A small multi-label image tagger, trained from scratch.
Training: muon at rate 0.0055, 24500 steps.
Data: trained on drawings of small networks of dots and links, 48.2 epochs.
Rows from block 2, named by matrix and row number. Rows with one number belong to one neuron. Each number is 128 + 32 x the weight over its row's rms, rounded and kept within 0 to 255. All counts start at 0. Numbers have three digits each. After the name is the row's rms in percent of the matrix's.
# fc1: MLP up (model.blocks.2.mlp.fc1.weight, 1536x384), inputs 43-85
# fc2: MLP down (model.blocks.2.mlp.fc2.weight, 384x1536, transposed), outputs 43-85
fc1.547 017:166202158099158127114121128123121145162112126187122122104061055208103098146165115104130109092102150126093128161134072114157128215
fc2.547 016:151120159142093066127154115164108121156174109156145110114131082157136139128087170158174122134157133152117104121138130158098126178
fc1.548 110:145109153115101144145077173116074142133104154133131131088154149110113098142137134204142056144133127124177098166108053131132181148
fc2.548 127:116113086080102130102145118096078177120168135150103152133096135145156189050103150164213121126176127104119100085139109101105151137
fc1.549 120:138085145142125134108131104132119118181071135113148108129179161178107122102151155127073127115142101172084112140123189094048084115
fc2.549 117:154141120166084084098139089183154097143151120129164126103131134134097132158115119130195090137110127083081095129109180112135144126
fc1.550 096:121082093132156119105085122166097152075181164061151132137138105112085079089110112147144189120130107141112124094178111178084139168
fc2.550 098:078121184136119113140113103060136094147109078169078125123140167172157118105109101187129120107167166137096130089107112067103144114
fc1.551 115:174118139136095158144083068090059114169152175193110108169126188173117118172071097071126140088062150119205164147095181123081114146
fc2.551 112:102150081143173112129129114112143117090137145103123106155121101090143143064206108113091082101185148133109167133098181096145146178
fc1.552 104:099132137160100131124136148130117103141156155070146140094115086124126210162159115168154125162095103147102188143134093141163131123
fc2.552 096:117096114138132091079158098120185153136120153110084169146119137174137069078142168150137108120171155093175063120086180153102174122
fc1.553 076:127101152089126148103129111123171158168168149123151123112200153101116111124090098178175120107166128091136077080178165180112069151
fc2.553 080:148117127162137112135088097102067159154197104180104146195137136112177141139101137120124140073159118114135095142088115091122107105
fc1.554 048:116122183120132145182141155174149083126115101076166174120146175147125095114109146153150147150097134083142139144168071088091132131
fc2.554 045:157155110142093111116091141098075173116134205177180086138169161109129133095139092162104144116186108122082124143113122079099085162
fc1.555 106:104156147188131076096102087089128157150152169174114147124114160086150104107143206158114178084112153080120081113094231096073145105
fc2.555 114:152119159124143131131085132098099086123099154127120157091125123142153146094142072120142107121157061126174101169111133082126125114
fc1.556 054:118106159129149116135153162061170118148135146152221179112154102143023145091138080062131140054139150132033135132170085122183112137
fc2.556 053:144089043119098095202186215179161143118190213106127119154096113119140097086101101100139165153145170146154112108126155119150138142
fc1.557 042:201085119076126154138080155222059182095127095172077167128123180100098079140072064143135130092120202070127169125146105143204109109
fc2.557 046:055062166107126166197135163126107163151121097152137124128132163186121101107111160152045199168070146089097188114132144087119140168
fc1.558 135:134108102142100085140136143118119197181126112141192133118155186097168124116084100116190111075096080128087069111117131138127169084
fc2.558 137:146135127121137117176139088143163098082110075129138100078108119200081123132151139133136118143138122120110078103102131105152110163
fc1.559 106:130141173110088103089147071178154166135067131095110137148125126138167160112141143045099161156117155130145133058073127136127088112
fc2.559 105:110185109152110149099107162142104099136151136113172121199140102117177125119068156106113110138184155144108115097141063148126199137
fc1.560 094:113127106159108146096141153032101113162175159172114109183112115172141161112159143174158186225074107098099137130084139082128126134
fc2.560 090:128105195076133105152114115144147156123156147052136092162137150129073167117121137124144081152148164130135104109151127131135176089
fc1.561 012:134156089110102170124104181117185087134078085149190084148099144182109131152113091088161127132174088140123128084138127098121092137
fc2.561 012:133083090082101164144108221116160124191123129146137116095053158154130110137176196085109136106168130103137136113164139150147161107
fc1.562 100:124121142071113180137204118137132062165116145128046151074156119155104144114126110155167130123087153109092085124130086134115088084
fc2.562 090:156131086129163151158082114086152175086154108130170140163123073125174134153172134049118167119172127151088113109158115174139127166
fc1.563 112:107133126148154088139076137211091117128101108104188184136152108084139161160136142153103147155124115139161101109147102121142127169
fc2.563 126:087130156159110134144152169152133119180141138139149163168123097180100109106151175174141082119119188111072133165098116071174139128
fc1.564 097:165119128175138110147123149125137127115129172158111088141125094135116087149135117113163125143169062126138147187169099105155110147
fc2.564 097:166121128113115161069172160121079137136152172100132146131153138091157137084130137164154153152168107087108149039107143084082104154
fc1.565 100:111146132164139105148093110132148126118144087085116055129127106162150066115058113133131115194113086137117140235130146157088171097
fc2.565 091:094100107152165119174141117097191114114166161101120213146134161145110148158145130134126147079119131109211122076108108135109144178
fc1.566 106:159138125122114175091115124135132122160165085085066136114129118103074106123113153135128186148146112144136128092111100158144082130
fc2.566 098:131150128202131137060107119073151105088101140160082163105109135133186186128121122130177065122156131093139166142127124126069198158
fc1.567 097:109120096107058155137125133080175151139091139138108068176102137235131127126077158185116114085182103142121079131082167128149134124
fc2.567 095:097174139144130118133111118177093089147115164173188179083116113176090103127147090130155154113144162107122111143143137146135174139
fc1.568 075:117121127166128131131098108113052049105116168124100123125120127081123106121162092085078095105158079147128131120149072130120107152
fc2.568 075:076103113137171102088173171146125133118148121175126147134144147113090158175129140171164179112073157152088069085161061144152155057
fc1.569 192:112110126141144114077162110169152177142131160133120158139134159100116101080082191132112132137132158129123138084174168098188132131
fc2.569 189:133114132134126102079140120151158139100133149133184151090072094165193168149145155070143086079165225145068163134131103122176105110
fc1.570 099:195100134164129118161159182095123127163151146125193155146117114117131108057172144097141176164101100086160106163080100117089128141
fc2.570 101:040106137146169092101124197096135137130144084112065126146149108191088081172083128140111140137148091079129110137121060156132129067
fc1.571 082:068094139146123151091186102133115146133153168176147162117101137109113104152093175117190053123148101086152134120138118080154142108
fc2.571 074:132089184096092129109092126140156129139037119106062150112129095139138116140132092125126146124148141175125138143108114106094121187
fc1.572 114:128157178094081116125170156078154117190166038141195127098118092185108130069120144137077145131096120114100124130100074155137157150
fc2.572 115:105140135209102148130145118131075194112114136124140129141093135122108091176115132130202132124095189057053074155077122093122100158
fc1.573 100:098169082102144125090156151085064160120118131111108155160124095109066145087125149128096146112183137139139150108129129116149151088
fc2.573 094:121147146092171136106085160162134201162096099136170123125155128153108133091087108176158130154140193111075146176088034089171139111
fc1.574 026:127155093074074155118129121087120123011131097087077098114147107149115127118083124149171146143135133137108130063075117165129179120
fc2.574 026:126126131086122109151159240180135167114054183140096124083097143160121188123150134119165104069157102120104104110163130088132135155
fc1.575 096:097126085093179132144173112122175125130055130128066111113139151156169126102133164149154114134135112128165087123149111116163121174
fc2.575 094:102107125164151136141193153113180142118111158123136146137146078109093120165137113111119149133108063120113118170120155094126111163
fc1.576 034:160131176112063153139175106147122093135102093127084060115149154120127133129134147139149118135148057142100108101094067112078110148
fc2.576 031:124103129147221104126083175128158128106143159097148169177112099111139123158116150121142151084113048097100193115128080074184084113
fc1.577 160:131142141064150114130152139115129091094115130105089150195135109122128134119134138147090093163105118103061116177077135080102143222
fc2.577 151:126145092148109155108096110159138172175135119168131093026141158150125115164129159132120151090129118140142170143139126110136170102
fc1.578 093:158137147094096175149028114142107155177150147120064182095099150190101088128094143170161181177168124146116165134147133120122135109
fc2.578 088:085147125148197111129169163114135131105133156153137111133160122140148146079153120161072168114117106158080166201121122069117074154
fc1.579 021:168097124114158163135119091081086105096115101079148129158159161196100166126078110066105129076156097067067070154094149212187175160
fc2.579 021:122158143164129092098134131105140147158100174147108173080116073122148168114171070131116101102101104161136178091128087103150107106
fc1.580 074:127119091142119082162155129136173185117148145166056115151099123169128130173172100169079093145118093105132146100068158122109169107
fc2.580 076:143150125144105130085140107150102155092080089167146120168076129178146139190139105145139192149162113158126118143122103104154117152
fc1.581 056:122178088127153098113187147136142139172148087147165163149069170080154142130067157143102147139116133124117099186131126129097182115
fc2.581 056:102099119172148125122122148113130114123153128109134062110135097103131155058083113088140182141131108133129123103120133107124060136
fc1.582 074:133105082121148119153148137104125164101188170130179176098151130121154075152094156115170176099115143151141160123144109124090138122
fc2.582 063:155195202108132180150122175086118154043081101117139109089147126088086141091122133132059142162083133155110110121148108099139103087
fc1.583 108:157159188119111175123051138151083142139120133073061092144135138117081105184098119112103117115123097130128109050157055077137092126
fc2.583 103:130083079094083111103077085108154061167052130153092143169082073131102133156101105134174153093107071156164104133090140162091157106
fc1.584 100:080141170115127190120154153102089101174122120156106147162133162143165091104133062057097132164143176146107107085118185114082111144
fc2.584 102:153073063117133100157127133171114120078223126150114144108111059133110133131131157068118163102138165112156106101079147066158134132
fc1.585 133:135101060119169172173107113121184187144156183037146149183135199055110150140083138104137154157067107129151065091178138149094121116
fc2.585 136:089117123112120118153128125131133128144133140145127148151127139145141128095132122156113099129127117171140137127137124055128106125
fc1.586 075:155108129146189066129175170200098107084114107111102123132172156122105121118133090168100140131097110110150170106159119136027110140
fc2.586 072:103220134118148121134119112084126119117104115171087131095099093154109125122092145111124141167085116128160118094133075148172131195
fc1.587 052:140156089157126168115073115105063140168156087137075168139167118115116147190117123080110127146102122101132125109127119137075145074
fc2.587 048:131134179151096157134139192089134054128134173189131123158099146080162075126138120200115147132170137119129121072118085150137155089
fc1.588 133:092129173119089173098116072117118185132063147173130162140151167095125147037139167107089180093150174157159126188141084117147118129
fc2.588 146:148131123127109088169121134117175090188170084093132107098149128123130144088120114103120147164174192127090155111171146131178136163
fc1.589 146:113199172139134071162163118186103136130131172171115087173131094120095040139090109138137116170134067109112151036113122125091188159
fc2.589 117:142128202098170127129200138138106142085084156121156113058164106129055131153161143160144102160119132177095088136108142095170084095
fc1.590 154:091141188060103153115100110167085115190094214089100080109077165137149132074133139147159090151130111172088118123178107157158181127
fc2.590 154:138191127169172132145168131099120189162144099180152141075123125136115131155104125172150101137172162092126182146155089086128141126
fc1.591 110:158128091133154169156108114137129131223133115155143204150114131092153098140129128099118204206067124124164165089175111127033109097
fc2.591 109:140075149109179129160131119134197139113108087137134130133127159103154117159158135175147047122180155084190107141118137167130086150
fc1.592 080:092131094123137110081145138103173146102114070138137125119119119132105120156184075108097130133105055153095121100113177151126127117
fc2.592 083:091116099161156145117120087152097190124075148155129107153101112116123092152166131164115159115124136121061120117166144117119166044
fc1.593 132:088147174124133150103152075106096171183111139125130150131134122063089096120108118095118107127094126075113099074147125118124164159
fc2.593 123:141129172083153131175194130122148103124162127105146116135124114136067108135103185157147134122139140131088092119102194088181076108
fc1.594 126:108150130125095163161094200106147137097094129118142141131142068181131155120119136085116079113117101127093154143158107138115126147
fc2.594 132:146082109193082129148141119165113064102110134134156137120164115111103139110128150112130109169150126150132135124095128121126090175
fc1.595 106:139137164127150090117175154137130168115106101210144129098138096118157200073093109162112134109128136206131158219143107111190174118
fc2.595 105:129137124135121100057116122095123120175140097144077106117086150103132173145125069150123155129165096118180102117099158125141135114
fc1.596 027:112151150097069089129131149160142171190147138102141139158160167162124142108104138202097132187197158123164096128187182104094117162
fc2.596 026:136169134151078122126121080106131156096108145129101137144068129069144149123161170063165112114141132114122120147095090157123122119
fc1.597 112:172138135146118150177154160135166128112093097180102107169130176102131090106136153184126185122137128129091144144159132168083113114
fc2.597 121:126157154120132084115084084095140082140107153112068121127092137080147174110132135165182118144142071117181129178119154106207119157
fc1.598 082:169150151198120067121142142114155099141153179123065193111094104090161127074139109108136080138104104145108087118035132119088124147
fc2.598 079:185090163119111158103134151181097104129090115107141125200126119174102178071110097136168095141111129147116096126160080111139108091
fc1.599 102:147087066113129094123193107148147133131160093136085151160152133155162096135141073135143170134170072153140115135126114151152141145
fc2.599 089:111123154136168149113113140145162207137171120058023107080112144142112090115116203076149111107125130144159148176114160123102185099
fc1.600 094:148083120154144124081139163132151134167152115126084137107110159107107094161101164087128129102117086087118056140088083072128089128
fc2.600 089:087133149113087150155080150100132124154118170156160119131055128136125132153125138133178173126129123092130074152195110181122111084
fc1.601 112:128118171214167118157099125112066159145122111136085151114146114095097125175154164129139140128136176105103136131130110174156048144
fc2.601 124:129114105118083165106137112165111119160118144143101162151127173115119162120130111135112065099089126173098132097206133067127145158
fc1.602 014:070141177112117101129118080084145141154168126165135109113142181101099167120136119129178112146121132109080089137149063167159138117
fc2.602 014:097185116076162116161051160069169112152120103121110104125126144097145103109104171094118130070143119075113149150115072118129090087
fc1.603 077:116152104077117059145173072209183177113104151084141095103127116071124092130104165143158072159123116169164162106143085095192104161
fc2.603 072:147101138112131192076086174141119084165152150124150101202063130122136149153060128078172108098154154083161117109152131146122107117
fc1.604 114:166122137147117092163209152136153164153127165181137123182088130095138120085086158115129125144164102132166101192169108147154099144
fc2.604 110:189165089145217135164062180139151167107109110072132172093185101131118131151172209165103114112173102092129120133120139139158103130
fc1.605 133:134156148113142135103167159061147145144141087182154171140106148139169194096100139179123134151089199108167127092163138095075123180
fc2.605 120:090139164115086133111138118138143146098117088130099092098137152104168154167080101118140149145120149149172120148112104127148136137
fc1.606 112:176136212156211110088062100135129162076144124117146117172104124067119237136085203086135172186096129162155159123103142105082139156
fc2.606 116:176156114145126116163112128185161046131173093100114188083146120166140128135174139080136169069099119066136130131095131153128132106
fc1.607 122:130077188128137103188176065148125161131146147145133148176078136136123168145192100143079045084129122107176095095118159096129196183
fc2.607 110:118132174121085058137181095090127112147050082134186090162112129082151142158094153076109162155147195115181129124158061154158120122
fc1.608 165:098075061094169192164140083185132125212128154082155159123143149078103120110148146093133153142079098141182116110191128148105093178
fc2.608 151:135162139092147144093111109135117161105154177084140149138110116094079114131148077148142122165147060121136103153097092142120097160
fc1.609 048:092116148213112131144104158108084114137136117176115124120116115147141155163094139118134153164113083161148123126114109139111148121
fc2.609 047:180143141110116103123127140157164078128126125152117199044092154149173104136142215148160104170175123105088164162074194168122178139
fc1.610 058:192123062066117143157106054150110174126076179124179122195112167117164133122105102098053137164108122121135115146173110095092123161
fc2.610 057:164101174074170149148078105131120138142136113149169054148129130101141128150108186145136161114102129086112128079142141136066127089
fc1.611 073:115136093129169142133105077188113110110130091077144126097130127079143113146088185110168087178122114189197124119088129113146169111
fc2.611 069:158139125176153054139155110137131173129135167150114116137105136138118064179092098035089148174115052151114138145120152166131105214
fc1.612 027:142119102110145161137094085073165153047167136170159211139145083130155088065101129140169115101120108174119111122054093126147139144
fc2.612 025:104138129092179146080145083121136124166154122119133063107080121147135132125158156143116140078101133116158160128153080128150163092
fc1.613 023:179169124154169132118131170130111156122093078104098122143150091217115145145130146133132095170139136121122108148179171080100135120
fc2.613 021:116163142184085143148158163096177100092117074124105138223082130145129114109115154120162153168112190136142179080143124144111113120
fc1.614 040:097159126139178133096125134076122148127075106179140205115159124116132213095000208136169112139070161132220094154153127155160164111
fc2.614 038:146154082141102103152137135119162109155133161070129141095108104120197088100137094076061154050167115087141150144104117153110116119
fc1.615 036:145116095126157097115107153108130094180159101086169172120169091181141132122127094113157098148130102178121165122111162130058118065
fc2.615 031:105084064119133032131153120109140154132197136087158166098096182110070116119160100139121093175150128138174159130123164127101153151
fc1.616 109:123144110132081141108114114131116130053109130061097107120101144150119148069143105145126093085139132148082146148116131142133181142
fc2.616 112:156154134065116158086124113186175084168123135103189144119098086185122127157151141092169082090161184176167116115131108130133083136
fc1.617 022:129126106177148138133086168107128055112085200144142119168141116107118078119117097090125078143102129089162152131129096107166187122
fc2.617 025:110117078077180136124123227167144132188121141196107132113127116158168099111108094140087140136125147139124156153143153117143139145
fc1.618 125:125155119093111098130069166165114144121159065091111152131106195111147110150130126118105130162115120160135135084123100133148114172
fc2.618 119:149126196121102124135162127155080097159097138174146136122041169084092204134109176115139117103087156129165144121156158139116149165
fc1.619 060:152114090099153093144088129089137172102142138112140186110096180104068081133150172174144154171161060172134174138152168197101140168
fc2.619 059:154134138105124164196150152169148108131143166167117090105148139165164148075080126038115123120069183119154154124131109087146096190
fc1.620 039:075102166118142086168093129058083077141174146149112127114121172108124146161176087191131125129146075110104140069205112129174127114
fc2.620 039:118116151111152134133118152090160119140165145146130175163118149156124137141108128119085094095143185119147095140106077129123127115
fc1.621 014:124130098134100098134122142093130152186158130150062132117137130108109118137135157147178101174069097127119132138141116128081212037
fc2.621 014:164183135139097090150134201104128159146114133166145147153108131132168107060215147138163078108174115119148151144134149160130121103
fc1.622 076:083127085113086129113119159120172101122146133112116098134144175102153149162084093072162078138156165078126160136133167121152188148
fc2.622 082:127096132097101189074118114149096162165149158150133110159162079143154138097148139172097189174179195150157116135120090159133086108
fc1.623 028:129123120162112123157118193177142100161150118152063131167135098205065131125075100210110130115099098164069192132114125147082175147
fc2.623 027:157149130146194153105090129121154142128091117132188151076088151200139126097166134128107119142109130144048120061131124169086093142
fc1.624 108:174106143171173085210090134163149098103150138137097126118148112107104090143083114082134092123103176134159121159128159142181132093
fc2.624 108:183150097123085124133093121092114092104136151076126161091119121125123124124128129121141169129139084146117168130135164096104121177
fc1.625 015:142104109143163142161099109104090150166143111134123144124135154174161105149068173078200169072123111154083153161164093161115093167
fc2.625 015:172132194104159136089115165096151136141147158104114170136111127136149152149171099147168172116098146130120110099121071130168076086
fc1.626 013:138082094138131121124117163068108093170147130154168128162168106121073171162072117075135085120148124178028168169089115171140083135
fc2.626 012:141135086134169145107117116144143159139152144119179136195096129218136131130122160086166149156148151156128062102070120116151136131
fc1.627 104:211171123109145103155112143211049102109099127164153085131150177113133091174139130093137111170066151170107111146156130123112098100
fc2.627 099:167109109169118174077101070126109150190136086081097120137147157135068138149060130066159111133071139189142138145168139194111136132
fc1.628 140:129077214130107138176139169102094098107174160187156128120184122131116194092120164128131097102149163127109123138119122109137123062
fc2.628 132:153120102150085100144157139167107096078168158083134110140117146162099100132085135076209186130145150111141111113128071097173143120
fc1.629 144:041116128179113105131132099141123075089093136173162128128117103045081118153083184128119170171095131137104135131184117154070135135
fc2.629 151:121105076152108183079094178159134093128157033095157114118129133088083136142131130155126147134143094095086102156109101146132114102
fc1.630 132:091129099163160111092165148125105163117135140128117107131113097147138124166104110122137142119175146142088117164045161149114072089
fc2.630 122:183120118153131166105107144188049166141116077147167123120185132086133142088093160097118074106058139133083122097150134078115161146
fc1.631 044:099137108146154095068091162068087196094115130104075148122144147161139081150175167037115167126154160169172103110178137131103103073
fc2.631 043:105081150104111136168172183121142058133108067121137089152158132100071118134200109162104145090183171134144115098067139109091139126
fc1.632 118:120123185142152165137183110154108104209062165135072151152155146147140130108101110110129113097138139136153104176138092122171144140
fc2.632 121:113144095143133128074143140119154134191162153138112156104137102109096128140124159123074116136122161166139186127197155104113134119
fc1.633 097:107115139172111056112058137164116127196092158123127174105130081135101126108129108121126089127122146153127066104112179110126126104
fc2.633 092:181103142108109125152127109067096130125122136126109107083128145145131101063128144015069102154134118156138105115136085134121112136
fc1.634 141:115126168123125138075160141139149137157151106142139103093124167087166140131114113167147186169145174111094127133133133155052145088
fc2.634 138:117221118109133163141153127079038180136110099149127080091120119105137139121079145113146122123138114098135167104092081121152108167
fc1.635 117:147118066161128117156128142071111153111059072127138095129163192110131047098099188134179127139184183182127065136147104154107105093
fc2.635 125:086181119106131109108162086129118181112178154097143142159155084163098114120078038142136124058119102112103132118127179061132162110
fc1.636 016:120066128150147141144159138201131116181101149102154106124139140152083058077156162053106077123181082102165132163175155118078136145
fc2.636 014:126129080116096126103129129112127098161125137025107129111172140139117091147151129077126101107142104116108123149123168186144133136
fc1.637 117:114156117123112114096124119091143181124165118154112151145162116098151176110071118105119134111134091078122156064137145141144099115
fc2.637 100:154127125145161138137135153135169129141120102060180112143151173123152124114086084111100133057178096105069122123182133080066123090
fc1.638 086:117106123133158117139151153136145092126153148097144042128132114097080152116206108145084098165120106031138192116127188119142181137
fc2.638 077:118101129144207182138119184148151179149115128074184108127121084096158176159144107128161072096104113142159101117074098168157094141
fc1.639 121:140094141141144145147110146138175164172127086141134107131114111142103133116200175166174066124109099133097097098109130091146101098
fc2.639 122:120121059096161111067152181185105087118170103113101133100166071121115126215122160146096151153094073111157087116133076164068127148
fc1.640 128:150113130102152128148114096151068137134134161169071161119139125070131132169166169117124141137156120122116083100112173096139094222
fc2.640 124:135123081135082148184086113172172078058159139109174107164022132162151160099115146078141097111135136171135143143170157125105130150
fc1.641 125:128106148135105098200149066133116123136135146131163135148130164110166133105143091118077079161127122110179145140097185106177199148
fc2.641 116:167140182117161031133159133112126127107114107144190105160096199075124134104095056120148132138166155091160140133117090113145099110
fc1.642 216:124091216076076136142109114103180087187157114169126172119141127131154080080117163114109126133103162107147114100147064118140145192
fc2.642 152:083127097101147107079138103122095110155137152128195135144167170060041170119113166103150123077155144191080078111069140095105126057
fc1.643 107:087141120196128154129139059148112103088079095130108070125144106176156085113151109083146095119172097099105117082110144097170160100
fc2.643 095:122032122111099153105073162136128098185084086133200167133151096161058128190132068125196138096118142104119178151110113166082117151
fc1.644 117:179156168166105128153117086175124088106144107125118153110095139095121163167206166104167173115096115167141113149094139133157197155
fc2.644 113:186132119110077134117158106136120127174070144136092135204129109138153135134167139095151223122170178125129173093140130097140116146
fc1.645 120:127180120095087150215156115104070146105125183121118125207121112165098063148129161145083075117130193114110143133125140111119138115
fc2.645 143:120187112061147126121114085113144177135129142176099147116166162189109094121113111117108167131156087205116129115074171100121144177
fc1.646 150:106126128135131107096122148163156126090071050138153143170165116119103114164079111093099159127108142089148083091148132147063067123
fc2.646 153:119158112137102129113109124061128110149114128160070089140121139097117166085119117142204068053098090104154144149115131213175197103
fc1.647 125:119185187160129119149090135110138148072117131132097144123091134137166138093083108128143103098133186152103126193086082146110149171
fc2.647 119:087096108100225114065120101105173188110114136132147052106120145135109064137096142160109178182080140156160111116165197105116172146
fc1.648 123:135144137143076123149174056041176108109073087195142062074147187141176102121129104106109124074128137139139083129110108099116101128
fc2.648 115:163147129117163105137071109094120128134137154120084114153121117143166122097128168122123038111192159126141182172077155144113124167
fc1.649 095:044124086122128200070118123098111132081142101136107181149083084115133174157109100134104150146093106165103125132085211130190156177
fc2.649 098:166108112103122148090137159182056095103157161131089145136073115125171143143138117154115119135149102101128102083072125188126069143
fc1.650 137:096103086110151186144148159108125086136094112103117136143114060075098132116160143121129101105110195127082084147148138156095105114
fc2.650 130:132111105183168102166184071134122136086106178117103097080089078129203139120164127125202150131106150135123172142162096102077142100
fc1.651 150:105138125188133193118110084111098108124075155172117107090142124062130131161113143105099116102082139114128142126135128068096070127
fc2.651 128:069130128145147092153108185110119142152137139083142131152161127113096164100145166098127120093195137137142114116117142097138153105
fc1.652 133:118112153158121142130128097102152143130108150131145098136099103088137122178180127078150127093077153127183163063107130130120058119
fc2.652 125:110142119094089127158132102104097116131158163108134098122119173181144110107150087097150141170161137125139120076133138132114156140
fc1.653 112:102144160211143103120166135095161058144162130145130154140109149061161130136097118047098156122174143105155130121127125175090196165
fc2.653 117:150190122110088085092099086156150095156164145160102152157086140112111120162088131100106145145165094106071134163160175125100145135
fc1.654 131:105145116105137127156125126134134160069074140154098126107117209065095092111162071134174142054102158128156130109115137096159192115
fc2.654 143:121115123117089128137160137108147118113152070168148111140123163173094135143080128159087077126129140126130096133111098122126174051
fc1.655 130:098151154132144132125141141107108137148173137134114155108120115148113162143135110108119151152095195165126153146091116113113071135
fc2.655 130:101077135117104170109134118132107158107105133175143113154058148183142096133162135126163149118142198073142136169129158079112144093
fc1.656 119:106112095118124124116195120097139125141189153110128135144116135090079135161106113089152152106119172156057154115109134183132083137
fc2.656 122:138099151101107075115194106116156116124085181087093070126108121130129145178131115141162083169112147069136133127145125144128116138
fc1.657 109:125132114118104148110148105088106086125107094126138177153134129155138187155156139140088173161139127164126116142122138192064095133
fc2.657 090:166121134136116133117141113203145115146105099132132151093197125096152129115076103122119122144113168140133144118113156064130193088
fc1.658 068:154158134147162162089145139157116127168175124104150114197118101088155122173090084124131118099080075135159132108071184151092128167
fc2.658 063:105118137184093051181102159188107175101163113120171101100155133137103117148111160181150106154134159141128134154062107116156107065
fc1.659 109:133128090066135120139131109124152097129118132106150166121083144080192137090153139127205168128129129078070129216095158177167130143
fc2.659 123:142068129189118116125112129099072092114120150139143087111175123132092133123133188147115100119180175154140131118136139098069110071
fc1.660 103:095176145110173153076116100136169123109106108138172167138142146123130089073150166179057125145097174090111144097125154172101152133
fc2.660 114:153109147122121150131162112206161154127072111069060074129135143185117111132207110115161154107189159133106121084155144118164165150
fc1.661 115:157166107161148091086088131125051126145143070098095159161137141166114102116148198094139141181070076161136123127147065179091095100
fc2.661 106:139129104077118123098198140120178080101100088142086156156075156153156108169125125126168140132089117202196114162120112104108099165
fc1.662 101:102148133121187149147171123130115179122147138154108106105076154125119159198128085081123106166157138115128145116155118091136119164
fc2.662 101:118203116097153134085108152064120100100157092112178158088190094095076144147144180132125134085118158125158100166098131084086165168
fc1.663 088:106183135155112109155165137161178135108128155060094121134122151116132152107099240179069061145139148136115137162119126130128149085
fc2.663 084:089105150123151121187103090148174163191160092090167090099167095126086095140119122116121173113136109164188132107164105118105121119
fc1.664 133:169185183131115109110166138178152140061182047075128164117148172138153107116108169104107095153137185155098080162156093110099117080
fc2.664 136:153140146170136109131101084139133120173106107175123154160190093152077106129115149131161064135147155071080149088103125110101153080
fc1.665 096:115131100079156143181123129115094118120096112140138149084141152081089139134147148163141147149155137162113175099110138087121109167
fc2.665 087:145121161086105126108148094160194162140115153116104089090122124127121141153114140119125106176067132173121160163109176153092136145
fc1.666 078:102130178136155166140128079137122128110127171108153140188103054153120158120150175068082158132156086176133129133127099111118054123
fc2.666 086:133144098141152055117070142119147116144123098160161189146162077158175148097170090200158153143093152072138148101114091128101076133
fc1.667 099:137113110108096095139079113115085091113159121126103129113184130132154129118092183076131160155183158093071118116164127158089130122
fc2.667 104:113169140085153158130120146151085208151114067160146177152119150151097096143135130159218061121085141149143119144171122119101160067
fc1.668 088:100129169143128118160140112132170074118159120170107105049149154170179126107060073098093174129083092135093157135122118092069172181
fc2.668 090:097143185172105109115135118134118101135125121083113095116134093121107127092129113204120194128123145148145124161122120120125178151
fc1.669 110:124069058122123135134105214120144145149145137109121163075126107132110120102110078131178148129100091093163164169161092121070153098
fc2.669 104:205081149074186169159176177150183108124135137103145149152143119181156152138135134133078144149123136114069179159091159150165093127
fc1.670 136:125116126129156124146175118229195095102103091111079136118067192135180112124140131084152100146222140171100045147165160132173157176
fc2.670 139:180141089114201165110132146185117154176125018119134123196150116191130139146164111102146080144139127106098109152148171053138168094
fc1.671 018:199154103101128108144108181119122165078138168134136157092097166171108133166132168153149057112046105126100133102106105100160158087
fc2.671 017:128172154151122086073106144114166180156134097090162164148143174148182112115128129172133117121120135090128123107109116144133139139
fc1.672 013:148130194111192120102162176113082139105177118178111146111122074091156131136129157152130137119111071116122092136148133190128149071
fc2.672 015:099175140081129159156084238074137128175092126167105111092152183151117126115139156123144165097097120145126172147109132119102161120
fc1.673 015:084142114126150118082156092085138180136128132061147121184122163138096124111097133080104112150107104127137151136198104130201095081
fc2.673 014:134095106177061138140094120112131154179145140101072107146088198182128166137114132129040130105116079131183077175134107106119136073
fc1.674 070:117131138096174087155104137045092135169156140125123177177118158117086142149117157132151147109058145090156126104122092131156194124
fc2.674 072:119105173089112147115090119097089146128176120191064143151138144113143120102066137133092101127128112140114056138120124081110107062
fc1.675 079:106142103102121129139111156078145129184116194117114185165141124183148135111156191101152132179085146141133133130119142156135103157
fc2.675 078:153100113178135089161140143125154164116109106121156083227078105159051139147139061119153125129151099123122089141133122109084144129
fc1.676 126:206108088107120067117132154105136107095181172133189140160155089106133145159151118140137177195110122119149125165171157124143129103
fc2.676 141:150146120234115092116115135100063088124122132133156092154109174190098075117148181131107147131133141147092154098132116108115130111
fc1.677 062:179157165101161148166095109142155085146104149182085159167117095150149067152176150151115179170109154133159099159131130102146087143
fc2.677 057:155124112113113105092125132046102091143141121118092170146160116125117162129110067149120134099176096160085151091077122116105145078
fc1.678 136:145180166149112129160098122155118109125062143125123133095197118183106150083101139108130150111189074152128098121146109181089122151
fc2.678 113:143111163085093172135128194115139119083118146104170100154071156100163080151118113122145135117116136139135131118101080153116097128
fc1.679 126:107175076166122136125145138137110105075136105131099199101099085099138102133114143137094088164177155081097116150134145146180125104
fc2.679 129:130117112120144047079137165097121175162137100065106143178145126129095126075152133135178167102157142151100094090116121082113107092
fc1.680 090:132077166132131141171120140128136092127121114109081168105160107099063142125128122121190163120121166155115142188083124120123113141
fc2.680 087:156117152110088189099092127166143092109078137122127156142126154182067114105132116135149108135139092185105118044114148121101185105
fc1.681 105:128137149105132130112098155104121169111152103154082115095132136230090129136058133128124158133144160204111161147137131064087160122
fc2.681 104:103142157102096139103081134138141088153109159185183111111140094082210108107150153150116202142120081068125221184091184124095160106
fc1.682 106:143142125112137164101077093074148128138119117096128161138181068138092143127159148083115152092078169156129059088068029122120113130
fc2.682 107:127080144060150148066151121129112108152117067122110087135182146148139195115073119079128124169159102114149129139138099109164129028